From a checkpoint of a small image VAE.
Model: 5.66M parameters, encoder arch vit, decoder norm instancenorm, decoder activation relu, decoder widths [32, 64, 64, 64].
Training: adamw at rate 0.0019, 5300 steps, batches of 256.
Data: trained on made-up ball-and-stick molecule models, 195000 training examples, 7.0 epochs.
Rows from block 5 of the encoder, named by matrix and row number. Rows with one number belong to one neuron. Each number is 128 + 32 x the weight over its row's rms, rounded and kept within 0 to 255. All counts start at 0. Numbers have three digits each. After the name is the row's rms in percent of the matrix's.
# fc1: MLP up (encoder.blocks.5.mlp.fc1.weight, 768x192), inputs 0-191
# fc2: MLP down (encoder.blocks.5.mlp.fc2.weight, 192x768, transposed), outputs 0-191
fc1.475 108:202105144162135168101120133083095175136153186090109121090170169123136163102101165176098110116151117124122104089119115128210188163067152112091149177151125116158111138168145135132083158152131166158120154182103147186153108130143128115119106144157128127101114090130104095088114123099133188058140112082120062123171080148183148146106083115124148133138109062121094171066197101161136176146094138139159123152109092111137126050157157084172183146133146074113129174085140132096109052131110066127094186138137107084099133146095156139108095154104163111199153109145127107145172118107128148145
fc1.476 059:109123155164130159151161109145128118121154163128136175102090098114164101181101130118168127128087128176126116075130069182087185105133140174175143183166166177175134074083071111189085160162100126118084116173099139111096095174172081147091118148135100106118132113131124162122139148104083184118106153126116113121090142108142162097082130095105162180159123131166086143081082158177118118106071127163183127193088176153091140179134177120168132094100122177166103145161103113154113104149153126154140177209142099127114191145161168052089152129139177156085120096148150109169128107107088105122
fc1.477 083:117161099146176188114175153122164202128218154143114080065186159118093099081112126168119109118104142146089104161090091066138102188144149180086135088150144080121095162108079153140150172144122145119110113163129139150109097155149153165195077102120136081080128187082136132110157137126166135137130119114143131162172059144118147127131114140160098160139128112089136174087194141126149125087119109114141105085150092062123148148152134106117147078158105090149166104156079211099129149146126139150133135158080138140072151121119081152061182081092143133143091097163159098139093136180128143175
fc1.478 092:147106128087169172117153109136080133114174111176166098114133155084136095081116143170164141099063136085131149089103128166161186073164100151147084177106078123187107129098180094178092064066137203123115122138115173162121177147135143123128124166119078158051149130131108110155146120138069121107145083121122194159161088155099105147121101104090165142123127113170111139132076106179130100094129141095153147159084081069148141096157103170158195180138122058133102122126096116124158142063123134161095130152103111123078140131119118130073126053122147178157171102122154106141158096144171147144
fc1.479 091:152138133148133118078109143143076168114201131192124156124090128095149170091081180086184105136113135078101167069179109140111122064184098111089127120107092113132095161189191139124152120156121100180166140105118114182111185106117112133178090093153123123147205080126134112156147147101138122117081123059104142106097062124132143148160138116163084189146121110169095132069130133110086099085118085113181106163125150099125084173102107128119155166117098071097152131182179119145171156107142150168064128139086075155112161122104133165090158117096180156114164111091130140114119085131116102172
fc1.480 112:144144152215150167093129181081128147142138156113115110119106203093103147127166039178106069187077115124113148140113074166088156051109160140132123180115108119194175078164100061124086051150156151174128124138168111162100128117156111130153124153179092152118151119092122120127138069145123113047116170122126110123133106156103186118080104108079129140177156135127126152078122109119129107111152143121111179096137136121102212160158139111127129101170084076142108138063160157138094149130107147198117133169150151123111138192119115143101145139175121141132079144112115162140134074111101119130
fc1.481 066:092134143112134117153115092143093144133173064156087138092100112110164093097096107098088169150112104188139122105130124176161107114103091082074091139071143152182092111166094150110101176137150162143117129185107107181159115135158166138159107107144166109072122141149142109150151177164145127151115172121159176136090112132142162137163154072110100132193148119135120092068172187122108061155077085148135183126075139095105136105097111121187165092163060107091132081180140155091141070131103086143092114200116118140149147104167080107119168096104163156177181135136148074086091102147169121089
fc1.482 120:098160093144127152107113145130059136127123101096181150163119188097170136105076070059155119083132135140110137099141136105098168118129111103088171130139127134119089146119104115134132125160099147193092105159167181172164170088068149117152124148164142150117167142098196042104143193142109122163149156100100133088115130165086174132113163134151033124122167060149128199110219148108081082111102091157143168147075131166150070140150182151151122154098143100141174140135123125134122127175094145132073132145116094114141141151166139094117167139127146081070102074110107108135114089097166102130
fc1.483 095:115139129144114141048149200168194135111110187140068134089131159145099135132095139097141128134100146108124073084117060144112159118124128087105133165135126149141150116075140096170084151161130107161112076152112133157127186168129069173175135141144143103126170082103076142089155102129122158134121137101097112137114160117166139126130105152099157187126145097179126133125093147178167112173077151095073149183053103160155176126138141137212193121088091151146125147074179117158162128204114128165154160124137134120108152131098151110064150089118135151137128147040086117147095092081137151187
fc1.484 105:077186091127090133075122198084174140145144199099162104132089174137111139142129079133089117166122092147116106096089051154084148179101159164167146162106132189110183121156138141137090119122056139142111043148135171180107122085145114136122092176140119112132078096150098152128149091153111149130161122143118144126156150181078147120116155153106059146157109127128076051107181112128131115182137113145113143157117116113086138124125179143117161156155060167127063120190093109090136138153123044125145105123149132144066108110117150109075118105129134118057170152106096117099081131128120122097
fc1.485 081:148165098140145129071155169078137142101186130141121153099097157132168160165079170099133131192127070112145110109119110135150090127112119128102130114089146140162105121134100182130118183157186086158079123088148154127104157157116149087101148177120080178087129103107138114099092100125138173167077080071131144123113120077064113118130103145132129111178105169112018124136121162149125076115137064102101119139183137153104142110121103162134206157091128158100126151161172109084130153154140137092077110207136182112111150172182173128103124066151187093114090110130165125099160149178105120075
fc1.486 064:164104106087096180109110084077111131128191100137105090110130177077138145082150086190090099130137096148086089078088134128090166075156154149084138154163076144091086116152087076165086114157178118091128159151146114153138153133092142077082128163152113169107184088139129090127075173137127180107083115121120129108169112114147101110082160162111163112179135178147093135131121126082110073136165082163172156086166117123164152111169181080085167172109100173138150141133142082091156108122131087182100133169162170108168073103133167093064133108150126153127079090139136115157112084129086107103
fc1.487 085:147161167113131159072137202088106171097165101121111113127072128098099138109181147170108147146110069126120124147151080067149185128211133149186125133109097152204173129136143136175102129169090056151133104081212125119099143091119101123139071108112137128149132145126091080144113111120095107169136116109131139112141127182100164153173128086170138167156086091149121150091110164093150117136128156134182121147130149089161146117126123166090167129115112140052095120209158093129173138180139123098120133182108127185135129088112135149122174068123117144099106082142071060139140066095131171117
fc1.488 124:071142098204122151166096116090158167135124152145158164148111186096137189108136133147089123179151142165152132069133074133053099129115099113135111124144117096143132118171096141151155126109106140124079139166102132171098122121070150108095107145153119129161189133102139110134153134116100140074132107098110169152103110144127119139112173140114096183159119135138067073143214133091101122118106168197095173106120168097079113147117184126080142144112137084151093165106148092130119171156093110159115132152108128189135105173172077159136123152149147069019078147076111099082063075113137132075
fc1.489 105:113135121102082142123122150103084149164147147151163133123095130144150085105076132108114125135116147074115197117124108170180118086146151104108100178136078104146127150153165128178109128103159126131130159141159123178112159087105110157185083125166106176120163147143109100191117185112140154112083120136117208115127117135068101124140122085156089173107111153179148155077116132120152055137136085135115155179133126092092133125148169161068165121114077083054169098129133085087238123168091128130101113137116071101070159140150093165117149037162126141108134092112134062165098092115161166147
fc1.490 112:102089143214150114138112133099175150123117092138118174084141184134121177079165113140119158161136134137132189091096073125041128102151138133171138110120143078148127143173066136153114135094118138111135129139133137148120122093113134136130131119169123120122169115085138095115118143141139155097157120131129166154067081138087158139120156105077170110179178132191069072102178087126119138126105163174130131125088170091125148104124178079102131117139140091106114151120204102148192177151107087167093092138138161130132068158150069134110129151199117096021082160090076082095113100108103150082
fc1.491 082:173164075132140146083128132093165180092162135156125149079169175090103158121139135187120111101091109120075145157148063112136099161083137114099132115177112090176087144121140138139133123119156134112114148115116109145072084116138152082180048098114109138124128127151165091071099161091114170117113166145148120122169107134094168118178138135139123146093115084155103087079185128130135062114129128149167176102117111093172088134088120140130225088069177164126162147144117111100127091189092123130096128202143121096120136103176094134030183101103131105120179133146106091212136130111145159111
fc1.492 104:105143170188164155041138130112108168123106123163111140041146104108117199123059139169127139127084144063105155168067091083098124106107114139162113092154126160183099154136116148152070171101186074144159096117150080101078110141118111132091075152137167124147200078109133134139139160143129127114128131110122171112092053167144132141100113105090117155159089123095171076077068148148166142124153176073125104153108169080115131109097094148155173158109101158121117148161180081110169097140097126144139098158119142143081115104096140178079147158153150116149160140172099072180107135113108132106
fc1.493 097:111101111135123137144113123123136142198101107120099073123129141127129087117113121110132087147134105119138128073086137184132108196114147112068123116098097156184117118100089134163127056144127177218131156134105139136168195129100180165137100140165177140127125131107128127070104080103133152131165112117080135143139141081115132074090079105106112131176127106139066115118125157112151088110123106152114158130094149151161157090109174171098177096180110085108136173123154136150173168143094120158044127164066159152110154112095145061064100108114125172051045053126144145124087122076102121087
fc1.494 115:046165131088104116065149214069129154139154152126140062127094109123152150142167155171129099182082132166163070098088070152098175126115141148094107128132135131141173104161107065144105121157080087151090134150131162183104142147105100142117122188184143119172145093129089121141085133124111140082083157104105142138137149125122167158118140117108061189150094129116132151121167174158171152145092175125105155162113120129108172167112169170182151150150123096114094121102088117098163051138126055136127122137131175125094144100127129080098171101106110123112147105078119125117093102041096191092
fc1.495 064:113182120088108178122178161041180204096160178141102083101169114135167136173114124152132164080164083111170151104158125119119166163056130119098180118095100105168097124095132112109179079164126151168071119088172162187106121167175125120094124115132151087111137067134142154134091126097153157132152141107122142147183178106127148177090110104120146174111178110163113096123162150127128130116170167142159098170111137109064173123091159127157148101159118108166174179165086090133142125142155081097130120123087121133135139117114070121072090073097187118115136072066187149138137119123138161103
fc1.496 073:127099079193118166108155137138167165139170134132095132101118140128076154109151127175105083129126114114168130104143143126133174129126165118175158078110120086164115111173156159190168092108149169145130085205117159111082123135148114158182124178182120165179145116131141145114122158182084141155102165144137120142101096105127151092157116165141158108126168134102099106087149130129098091134181077062071169152113093122118130112158140114123100113080053074089074202173132096128152103134152144093141081157139145146090178174185061184100147074160109130077078181109103131107086090101173113165
fc1.497 083:184094093101178140107161149072185141116110130091132112050118164179068158136102139133111153184139162228137059127116095084110123133193100093081151130103131119126062112152126101139110142117123175189100120112100178160095141095136118133126158177174114153053110105128146117182159139133090129104114160104102167133155074124156150132127124153099112082129166137098098101161102073086145073143090158143122195087124105181156101054145119068167134108142074097122169098166083127092131157103145118157103107171141156174096156137098105138107173102149148115108099133110125189156121135157111099103
fc1.498 100:053161088098077102078134144141134188093175216112156065081102120181080132081147119156125128113104127149171085092152130100102156148109072156117126166163111170177115087139090138130082109103089107125117110149164162147108108131094129123173128190150109097090137106164171127174152169107068163132123135066124126104152160133124123130112153072154104181140104073151129141086135151229164125174136162144104152133095096120083182073116182139147159121126097137102135133122147125125177077149104084077145113143097066073105114056107161143082147141129152105133151116094140081127100145157134156131
fc1.499 109:121139145107155116080104134094103145145141096142210107128103198126152175129053141079097114086185064126126167089175132172121164113175116103119146144086122136084083145164108122140142134156122148139119112124148164162159150080085168175146110175118117107115164139103191081114099153142139167110142140082112170132179099143050174131145159106150077163163203100133122135134165108135118136122073137101143143134101153100129087129111099178180161097105142113126179091201157113149164143190100110092083067137110159136133095145113129152128148085135136134027103081171141090123122080120088084087
fc1.501 067:119138083123139101120113134088079171119089124152082085122124191147141156089116106100142155117093090122115109117115099119124170178141085053095163097124166139105090159175078126117126122143082135156124084155149148155082129108127118137165118166179172157169164155099165096076090100129129175127093181120127092178129159163091137164162139144076082108181159131136083139102169165170104081157051175083081117139155171122157152116136144167136193119096129064096159087131125099137139098133150158108104139118125147176098107067076152146112178148190188090152109101073179079092083130156137173124
fc1.502 068:184100117124109152068100115092191169179183124123117157139124134151117181119147137112146079120104167106076144166115077155193148163155176128153118118094135116115078168138162193188145132077110169091098122080077123152143166161200138133145134178089092150140067110103081089125160151156082104172129117109167168134174144150160146165087149150134089187125107148089129123073141147146098070112131153147095115171065120125073099089157150125124185133169115163114174094132146103136189124127090087143161110164115157119146085165127127090067138112156130158092162181070170130112158152126167125152
fc1.503 064:144170155138101136060111159061183159176157156151092126103157170155120093156131148178128123074132108122051080090112075095156178127123072081106113125148138074140155186176104154110154184164134101170064075109118148129081164124143152133116129152149157130077190162145136086090151177123167129132109072087183106107122111096081092124083129166105138159169109145138086105142132160183127118110122154076132122098083153086084162128140165096165154101143105159083140090153108136093133132100168097106162102127107133168125180120126142142047139116089110160134092091117162128194155145094193128125
fc1.504 125:130147143133138147135132156127132149128140087180107142109113115218177111117116117107130101105134118173134129120085100168101141166155149063173111092146165068131116161157090105175153147115103089114161166122091104123177165109138095152158054106139131168177165109171129100161095152116109108116117100119122096180111125119125123118135195115130134116139150139146140070091150108097083091094108159141131151129120196114139128117129143115084137159131134085091083126095150089073207144147140143185128075147120133131103075107105091121083160148148152134108141035173095097161020044159100209073
fc1.505 101:082155105141156117171132170115107174157132153126180152151101149174166167107049118148095135116104122209079130089120098127149161128136092092108161138110087062140131148114130069188078098129155153207113162121149112166162096089132110121147088116126123142162186148105148132096107182092133222150086119128147079113158037145137117136083123098153104109157157127135135167028127108112134130107100151157140161164073173073181166104124196109160144120149084076115163134137137123108149181097110080130123131143131150153099078127138084137098154129146157120070142093126160127166125156138154165154
fc1.506 110:185155123193109119071129110122200103078200183122099110050163114112134138098099076124102130170119078107118119090129134103165173132104102124129184193143136106124167125173142178128091167167149147151165119184195129214090160149086116147178118123145071114144129115123082149113107135157144108128129123165156131113127113148077161106151151147161054146132082099124044131090115152106147101102106114148118128124142140116130146114141197125119146113114106149149169120215110106052119162108116079133059173150124133100129188172117119139076161102108113175097127151151125102150133102104126175154
fc1.507 096:136159150071208177083104180101166172134189157070135112088127124169094080104136128135151131113171146149125119143149139123120191150140139156113094136101117147121129150114083183158113169111112174168127112069114140163099140094190181164119142173138171163085106081175140109157096112172109158145126113129145187164168056161058124154124110094106079136133162103074055058109088117115120120103123102089084148108089120129098165115127145153177141105136088156109147112159139072118195104120101090139078126152137140165075073117133108099117081085158136117107067157129148139148078134113069124125
fc1.508 108:094120068097166125114129117121122153164194187135151101138099108114086153094135136142152160079068147147095127109102067165129141087147086148166102186060067116171141160123168119129122042101127093156094146178111095134082118103097103144156061134173082132156123097127123072155089063135064152139090118133109205166109132147146101125169096132184065167139117166113079160122129149179128088143139122138132148168111121138109128117087152163162190124142099114080134117103114143104193079145070113166129187176133144116116126128134104149109178044110125122143162155130152140188110114137143154101
fc1.509 064:101128114101077118089092094073102105157153115075077097111104108147086104073143165102109122152088147185085079078104162102154141150146111167092133136093154091150128138159127141096153082106161134098156161087158106152167090155135112101123127083151164152154123150157129121166087119130145111095186156108175138153123148117132184178176116110094129158184145138143158164095093096171086066101087081139086127096105141171095114128170163170174196102090114171109176091094135087134140169159119073108163086203095136148080089105119145172113122155152166087161142124076152167078160062096157144159
fc1.510 112:090214129130111136095108161097101191129165130133101159152118144100141094124085087132055127095105172152092101123132120101150105153166151102133106199118124106153145185148129123162099104139117168144094062168121110135131180103171097092076119099105080161113149142121146041115089174147100199110133131128155093083111068169105133130115120126193120154098109053192126170123101144129150100150112129133142133114067175126128071137138209172143170123098077096121168121192104102098156141180112136088042163167148127093127084157157138100122153081126146126081140134148117159155122144125125106163
fc1.511 115:161192131129113144088129164063141172135139121114142135100142142095108167130188144166116087133060113122128106098076176146102186148086162167134102112134132165179169146155065167103156070089078126165111127130165167071039107144152101173186117096153126137127153120159087126154142063139142087068142115157121136161105150136108124108103131098090179182181121119182140132087171130178150120140147189118118152103047107106121161105145096070144166176145080150109137123133123178127115083148139110169148111177168103133137129103099123088091165184150149176176140154132167092137106142185113146113
fc2.475 100:149063117169091124103160076123138109110132109093101113091142150160087167113136074175083116087147095076094117180157152104140113118086167168094092047163194092136101109110127150122144187145158124181076126171127098157162129120092114132177123143163087134137133146115126155113130111139138089082186097130128146193096150157169105099114117113180190169126104100164111074075102091120154081102130088212114101147096089174109135070152108134155189156139138098147115168172153129129085135140154154147127122115129133134070160184143124149114132189149182132198177145165176156157142113155143162159
fc2.476 071:131131138146168084142116166109102095162071167112147076119095082102145100072102134140160129178150071187108086138175181135077162098096160175124127081140080129090087119173147128165113082106127122083096127156101168101179175124083183126102093133151108160106099115154085180112170124104130152096156159113135157122083147162122115165119186146180068127179140117109128161155149124123155141141108112076083106073155115153149180132157099141103057152137093110104138095155077086086100098145159113100129086067170146099098148159157152142190161109163080077114140130090079171161083155163104158112
fc2.477 083:117090112124092090096098078171132166087136140126084153144135136186114203094137140066124164102088135099162175133109153123144134126153146087117169186123147105130135090164146070164157221196113154187159165126130143115163147154137130146169054195155100155109076127187103126095144163085139161095164165099124086167104161106081105151123174100148172061157082064144154124083151116165164128161100131161126170137125116114171123132125138148140121119112124191079159097117188158161103137167100124178160105116160089095069106134091134122078148116153127080150125121087107129168152134086146100138
fc2.478 088:212131109125077109091112134107126162140167095052124104064110124116181068105073130109153073148146055129157110151115092125137155083102120162085118125152111126121157099152130204159143100141137137115118098122189154158162138169150105099148121082113132150069099090140158173170129140151178114165144103172168161174132121139134137149142075116148068129126125166138103187120143122122108062133139092179115162092131105180144109151085124162099109156178134074098084178126069168085116110169187109129125118187131107148108201175124179128143139184113142113106169161100175124122071090134126094152
fc2.479 089:170127164094117161108167134130150121058125048121144124092058156142176083116156155134147135146155101118124096070129099118108176132125157110138143099147181074154166098180131139167112118069132131183149097126094213085156128106107125155161091159132140139095138103156123105144148112139134102101134139183072156062093120147110127168101088075153112159145143125128107109073083142160093167126113159147163100116128141065145096120180115188132194151133106132090127166108100099112133176158184117160111137209105087164084078133157108140042116110087086184125153077143098078150156112120110102162
fc2.480 105:206084110118156154152167078134101143154159050077058205080114110120153146124096099181128122115103097107119099179115103135146120083088138159092119089140152116096106127132136148124114158093160124107130138091103112119158131190151079132143180118103127102130106147140156114185093138160166153082132153072150087122096074099169149185126070088111134173083143127108130091156114157140134097163176121143149106126134150104100136108072092118151051080165085118036095134127128145165155100071153156174120125113097116153095086137128142103134065148124101175217155179113105163141130178108113101142
fc2.481 073:158140090120100105165169148142082084080172110144175093109131135114161091093142171146185130177113144177130165169127097074164119163080123176125104139143168116119076140132165131169102156172081110164175089085088076161180093095085175083137095132083149099102175178088171135093082090162086103145097092120105159146176104138131133095185099161162157131154079163133112105150124163089149171144150112171121102132110067117136076156154150185155185125120156100080166154149091090158119178082119132154126114182090151176092132164117112120092152119114124113092153095118106172167127109159069092135
fc2.482 120:146108095117127110191124116118093117103108068131212138187053100129155152104111096080126113145089161084118136164169155156129124072153162087114166122166076058137072106111196084105119130097141131112146151132113123189164144116095163072204152207126125104112136107076139162106120141105099125207101116121128102109121077101165153150113149127119102046149122118111105148103106136098138111107113100121130154160153128132159096187096151142121054121109153092162112131135107143106142195055137166155094175115211147097108152174140108124170140106115168110122122115108123175165133192116162109127
fc2.483 098:087133123148174118054155185163165180113137074125106167083129135079117122097184164133162118113162055147190109123134163102122119158140164150172079088099186133117172106108087157151138114147095063139115080102123119057143094133142085104086197105178177143161153092116147148151164112108163119162134117124117185069130108160145122145128169158059107134158088181074118159165133123079091137098132163124117094099126128170110110113158061109112103104138151132083054109138117169156141068097134105108115118100101152179104095139114146138206126148128092133146145127169167135081091099132137185115
fc2.484 098:178139072091151144133139108111171118093183084103116116179172071166122128139172118114102111122174137122138156109171136154069168196116122174156140104095128117091151139149144085115169204148117131123127079116143140163087115119104150112113144141094113131150062152154120178175108137119194133181190113110136070147136156101146149125169166132133091085068078075111166110145168086156112119132084087104107143159171119141170161202119109129141153103129076158150159113196145126116149104099080102087181090135163117129129120137092142078134093068081146067123164110110112101160159173082052103103
fc2.485 083:152098110152117106146084182097111149075089176100105175172125172094157083105113084106109092123142103158159126080105065141076166181107168080139142081140095137142078135127133105131088056134132105186098124098182170179090116102110096088126093112191145139126124098054107096099117080123164169151086107164136148178114106136105122122093179090088124174165106119100152189145148113116098076170090154091130167124095091148189134159148156127128149101172130095162094111123150106088152115150094153087072152148083166092126116173168112078127097137157151078149095092168117124144076122087113165160
fc2.486 069:194096108150145114136090132123127148183179075167104143108186150139171118158122135182086122105114119168087092149150161082171178184170133084180166102155109151121153100079125116128165104145103101177076110122137112098126111118143136150151099142160134167133101096156180152092110099081160169082131156175090168152159170183158164120086180167169176165124094142115177179143150152152125108091159173112108118095106151157140111081178133136171081091101141178183125163141119150182154077095167157083078137110182128099142116143097138122094143190118141164113102094162082147094072151110104089093
fc2.487 092:067140129053126089142088152160107147134081138078172112123121132162159101112151151122181085149055058161121125160134144118095144157199138131120120145082113090126142117129104155134092046123089112097179162078158116102144169097134137185090094112094128090084113093117142101106089151109114149113162058108097135177099084089115107127184114164158051127181098113115114178146153143113090125080091126090137124101116096171173126154105116190079168184185091124149176118085148122145109106143181146121111134196112139136181099148124164105096170130088155154130088084124106134126104141116177102172
fc2.488 115:078138147199138134098140152081129155144174123154191090177142145145174194108154130189053129097088147102146130124084114133174166139090093135079173116128181115133157102201121144160115188170167117101142125158162081081163068104095130120155133112168121098114117165126140131172164123123148115072163169155120131188091148101140141100102117086099131107117104098122098091116141103065175141112105125158150144145148128112113057163107115068135173187121159084134082086113171144081132113097098106109130152176146097145054102118098095151106119126198147126143131109192127125191073084131144121103
fc2.489 102:129084140139105126141126120067119079091099139149165120098104145111166082109087138079133127134123181139104102109109111119179164098144131147142139141176195097144142112084102109117103178144063194178123144071120196165164097165094128139153079118122096094091078107181124153107111177160130155168171080167130128139158155108106116137116093064179171107110106090182134146129101111084136118094091119120118137160135156130166105123177146082128149151134174151180140169126130168068075173084175082095093161208123178140173118199130116102026150127088115161132093099118132115157146127129143122139
fc2.490 101:104096108142082104061088129144083143174197072081134112142096149111216147120138136154099139134145079123092093165102165111125156129076145150098179055120172096154126125141114169114157173105129094135099131114129118078165058098121096113151103152133114083160126178099150105173131069106171115118132160136116171121127125094188115142119094092155113159109065142123100139110200073097117123081132163180163142107106077114088089141079153108121151163150122110138144123107170151140124130148143172168091170167101121070064124117062092136060139204149166161141179098134130127163118097139092113098
fc2.491 093:170127090111087125090068088109115153084139124087143120065182171098147121122087118161128167161079053095178117152117127069192155092147143166162089098100115163151110150108135175079143160154115145089108165090127138095070068163124143149148127089146083139120102128128146076121134097089165144114186098147115165066148116158150099172121088171096106174097107128119151141096139128126150115117128134142143125120147091186147186075119157098130096166100091122110166174096170197086131093078126141108157132158164069092102180092083091171107168160062088165125142162143126169134188155148124132145
fc2.492 110:151130110181066094129146065068166167074171092131130154189089135093164104126164143115142187108123141123094175110135125085155130162127156085114102065081118117153096164127111115154140111137145147089128146173109131105141111133089165106195086119153085111168105150137124118134124106170199172164169111145158105142149107131161106204175125119169091143098138098157086110111135081127106123131079089151094087161106106117152159161157173143135207126147132119151148192123154190114159167117093166123081076202106093151109156146139140126032180103107137138126102141166161154164178148129109128186
fc2.493 104:136109082111176081115120106154078108179131098147164093110116165114099111073159104130139094116094120098140091125168139200072143101142185162133139099122063106082188085153093123098145100144113140184151139109114139101116094086082132117152124114150072109157186113098136150140123131037135147077085092121041114145118111137137148065135133180138078116149116145150093120073124116135116157149130134171114164114098092118091129165131114106115219151098111132124149104131149139115152124149159135158114144224093072186194133150080121097040094136134143141116157089082159192119136113135141123162
fc2.494 109:115113086131155157137128123177153179124199055114071180100194121162100181123087133185148144135142130162155117144133108103085121144143151130146093047095171147148176118148111110128164140088154128111061144141085124050107108163130124095105138155129165128089095121213141185201078158173145125131111131158142130100120111151177159148174093130099147116093134148139103101167064127128111169075108146081123086115095133111128119115087132140142152080107141156070131137119114175137113128116161096098124083117103137219103086128091119109162074121164166158191136190166124157137153152179097123167
fc2.495 075:201128094106078151188151077159097046102116149087074088086092121100141159139146113087108167100114120131097133129163145118098157149127103093173154104137120167138146168114150126074081140128103141146089165081095074107125155139136109093176161108152097163132098145122084093098167107075160079137109160159173088112097112103166094098162144116170159106156141117126174091201159169100143187160100119076184121094153099153092143167093106170085078186166158158140140128103089148077110137132178150128110155136085103089096143165127191120188077130071089101143099108157113164122142159131104102143
fc2.496 076:093142139058154115132104098133080149073189172125186144114108075107162166108157123149177151153107090144099084176135098066133084147111124176161123134165142146072147082159147153085168150150066159118179094146121171132142121111117167106144179079098149083163121155110180179163147133174076096163160071153129079161104128144113175174134104176141086120067063133086127123117143133105078130166160158125135127165157130148092160097093089134083106070169140168153089136182094139125134165111100109120160124122158098073155163106124091089162116173095165083107080137095165149143148127153155133160
fc2.497 082:124069124159148106174100091132095074119157156129133130116175170093196139098167142103070111115124159055090121123097124130147111164109142149103177132180165124096144135124180098097082093158152111150145141096114156196150115174177145074140182146085094090158115150158090111110170154126152155177087163130131143152100153169113130114141124091098108087092108117157140167176146154121132107147137166153098178187107081131137078175139170074111032140123108113088154155179136126159084136084142105169177129134090142100156187142111088144170150116162109104167130176154100174182170125063161136163
fc2.498 098:072129068060101109126141156146151138117074142119101104124138137159150127155168091088127111133101156169192162154169122097157152121141163148088114142145148100082153079142138145094135093131160055171083184105079117172098168118073148120143105191155164153080095162167119116218152133133084145147137149065118109152090157057197128161139145157156115182126069100122081175158151103126118123105073091080137097132131083111128119152151159152114185103122087143101146140155084098092108143049127141131101075159067094162120139109120118112104139137141093084110170143124091112133142079161153183139
fc2.499 097:170054099146141106163109095156091126141153091140198110196134176219137172097167076117131154103155112088113084183196130125151070108131143116136125067133137109145100117102120118114140161129134122132121149179126119169135135156086114107115137201141101105124146128124115156146126069111100075167105084097135121106067119091163117104164149148168091076116055097078082162152148154150083104076104117159114124131119099140163066181147116141137130105073174125186126087133156116150146098090090143095117145097126102114084210104135133163107099193138126079161087134155168176141149152164157164143
fc2.501 071:109165100122097142109087100116087137109196135109179103177129130181161082169193171125074085150159077087147167111149159078097117177135178133186164165154136187143120131104132139097153151106094144075093128080159114123154169145121077155152101138156132098152147067086164181169174152121083138129170179126182131159117126090195130129158182149159116107115125070078172152155087077133134146143114157158117127123111138125162150115070080098079085151148172191156135125087100119139092127109088127105083104109151112180138150157086102108146073160177101081107092144149163149092092135106151116123
fc2.502 066:145117150070087091076099147158072113173147109103181119144179080102138099138179063140107137186162095135147122129088122128146147088089159091099128166131074150121145086107137139075123074095094142129136075074109118079126121127061167168175089125135094135079108129109072184101078170174183117096179128182158156120107078090176144116165100142125110132130095108086105144123101092152101138124113134119096180122111176142138130107175118094160137107112169162103137166127152173129078076166136145199158155177129184159150168106110160092108090154107117132142154147112130135175183187176148106162
fc2.503 069:165129147158114122183094155141178148129145117160155113151169114135126111160104082114139172164102110104158164109128108132162094108162138162138137080124107128145126166135146110130088152090134165148115096072140074079160129083155171071082085142180179163133134132139143148146175110084184141099161157162183159137101119162112091098184115124138120160172149088084110148180142055070097090189109165126170172081135176143164173087113083096094067191154086140174102156175070146140093159094117154114140105163132141108144132141125171127195152074129074171131177146105138168133077162159144112088
fc2.504 131:121115159143139131147146154163115100135098059104138168192084102160118134136131123087191106094147165195136149142142156138145123129136091078114016117059122110100123139163085115116190137088098101107123146067075135056195043103089137149150112120119151139107081169147151149181121163134126171161122123158133114158121165125162106144123170106144114116165100158154112131111109158124128138089105158141169092131117158140151120167133128165096106160117171117127125116111148064166094156068181148126164129064091108192144029058097161097134116068127129134117129103160116115129073146146098128104
fc2.505 103:202143194111103125122121104153147145122109113166158097168164123100127149093176158092096189111148092117129113154118166100152112121124101101127165127082078088093119182081107153150164140148138166119125106090185094079119148120200157091120133104056091095117059188111108132119105039119159109143241108132134118150179142160096166143152116149153146083127144078108153161123179065136191113174147071082101093152137156126071198124116110065139093148109138144128163127119108159132115103157102139094115119122180092120089123129160106137133085156171147156128105157120150130088154142125134067111
fc2.506 107:075086131117146157189145154132094158140129098191168127201103108219081129118135117084136134142141175136142163095153161113061129104126144120116134110088132075115141112140135073125128152118092128163110116152082165133176097117194115094146118173054169101087142109135165123176188194092132113130110142153085088118092126098140161124152204101158170064135118102152196119153107174134115153132138174104120103156140142116118103139162162167118108091141155180107092059076174140163116124083189101084151095149164123135085035096135143128124136154145114072130102143116084169127115154129128153145
fc2.507 088:108098054167065124110108109067125162173137135149143126208135087075168092128196127115108143143062159146121112112125076145128144148098112108135155084102087135131172150182103098171085081179110145107105099173158131130059107149090081109146140079148162107129144114148129149152118108184093189133106161129094186155113181117089139109140114132114065158182100147167113146099132176144184136152177095147098163112169091113098155168071079178159111137174175089108047152172079127092071099132099145125123124121153147102119135137149146105164165120148084102086149163129164106151131102112152148132
fc2.508 105:159092059112099119077180078053116117171082184117100102165129137095108152151139090153066135156135170154150116185127112153126111099111147152098131133156125171150128116126162136107119142083122120124066123211139112164139179169126157106107085154152149086129118166136157160132134147138086128137144099149122159122092138140173127115106087128175120115078039133092110179134133095198183162134197099077113168105110095088109057160121168114138172086114108133162129156161080099115105067112114088158144140127077101135128173157150158114051156156078129136116138132151111061185105155110168155157
fc2.509 068:160153165082083134098139084120174078083137083151067169113074102160105114091185181114115118119138151176118135158176171108189083085075096109175154109102160165132131134085167140141150094081142109111157163145106092073107102174166074135179147129116151171167112074149178160132119097078187182106103143091169144124091108093121143095154163137168122161116156085130172165105123082156094133152165114158098163120130149171116131092178109139087090162128161081132098133125148169141127167113102085129084175145083137129131165136091149143093158141183113119085099167127078114147117078069071112111
fc2.510 097:112095091090114157118161140143121124064134082128201146173055103100122096156135102130147129066100181085138131145139120123133141090149165113114134135174152138152172094156150107142099057131094132129128106150171147113133169171115181130185099140133143147108133119135116178109145106103130079154064151179139090086108130104143170107114140129171077064071151141113129117134045150099121120098129171145102105089118111115178146202116153186079148162077171077187062130156122099092122149078123187079122139188185137192113137156117125071076147069116117144152093136121133138142080144157107135105
fc2.511 114:127120153080118080164127126138100098121081123174131155178074127163147129176125111082161157145091187186143115171130129167132154087167117096136128164123097090111088142098131050072117152160069152121129167122107077184190195164135139087141141214059129136123086133137087176132095138159121167145076126116103101169158129102140087098108160102124121062141167118182096155126130125157109131155115095085145109162158170115146103153145191170116114126189096117143175166120123132114130173120130142161062162106143111157154092107108172127132109062099158099096126091124103110189130189065139123155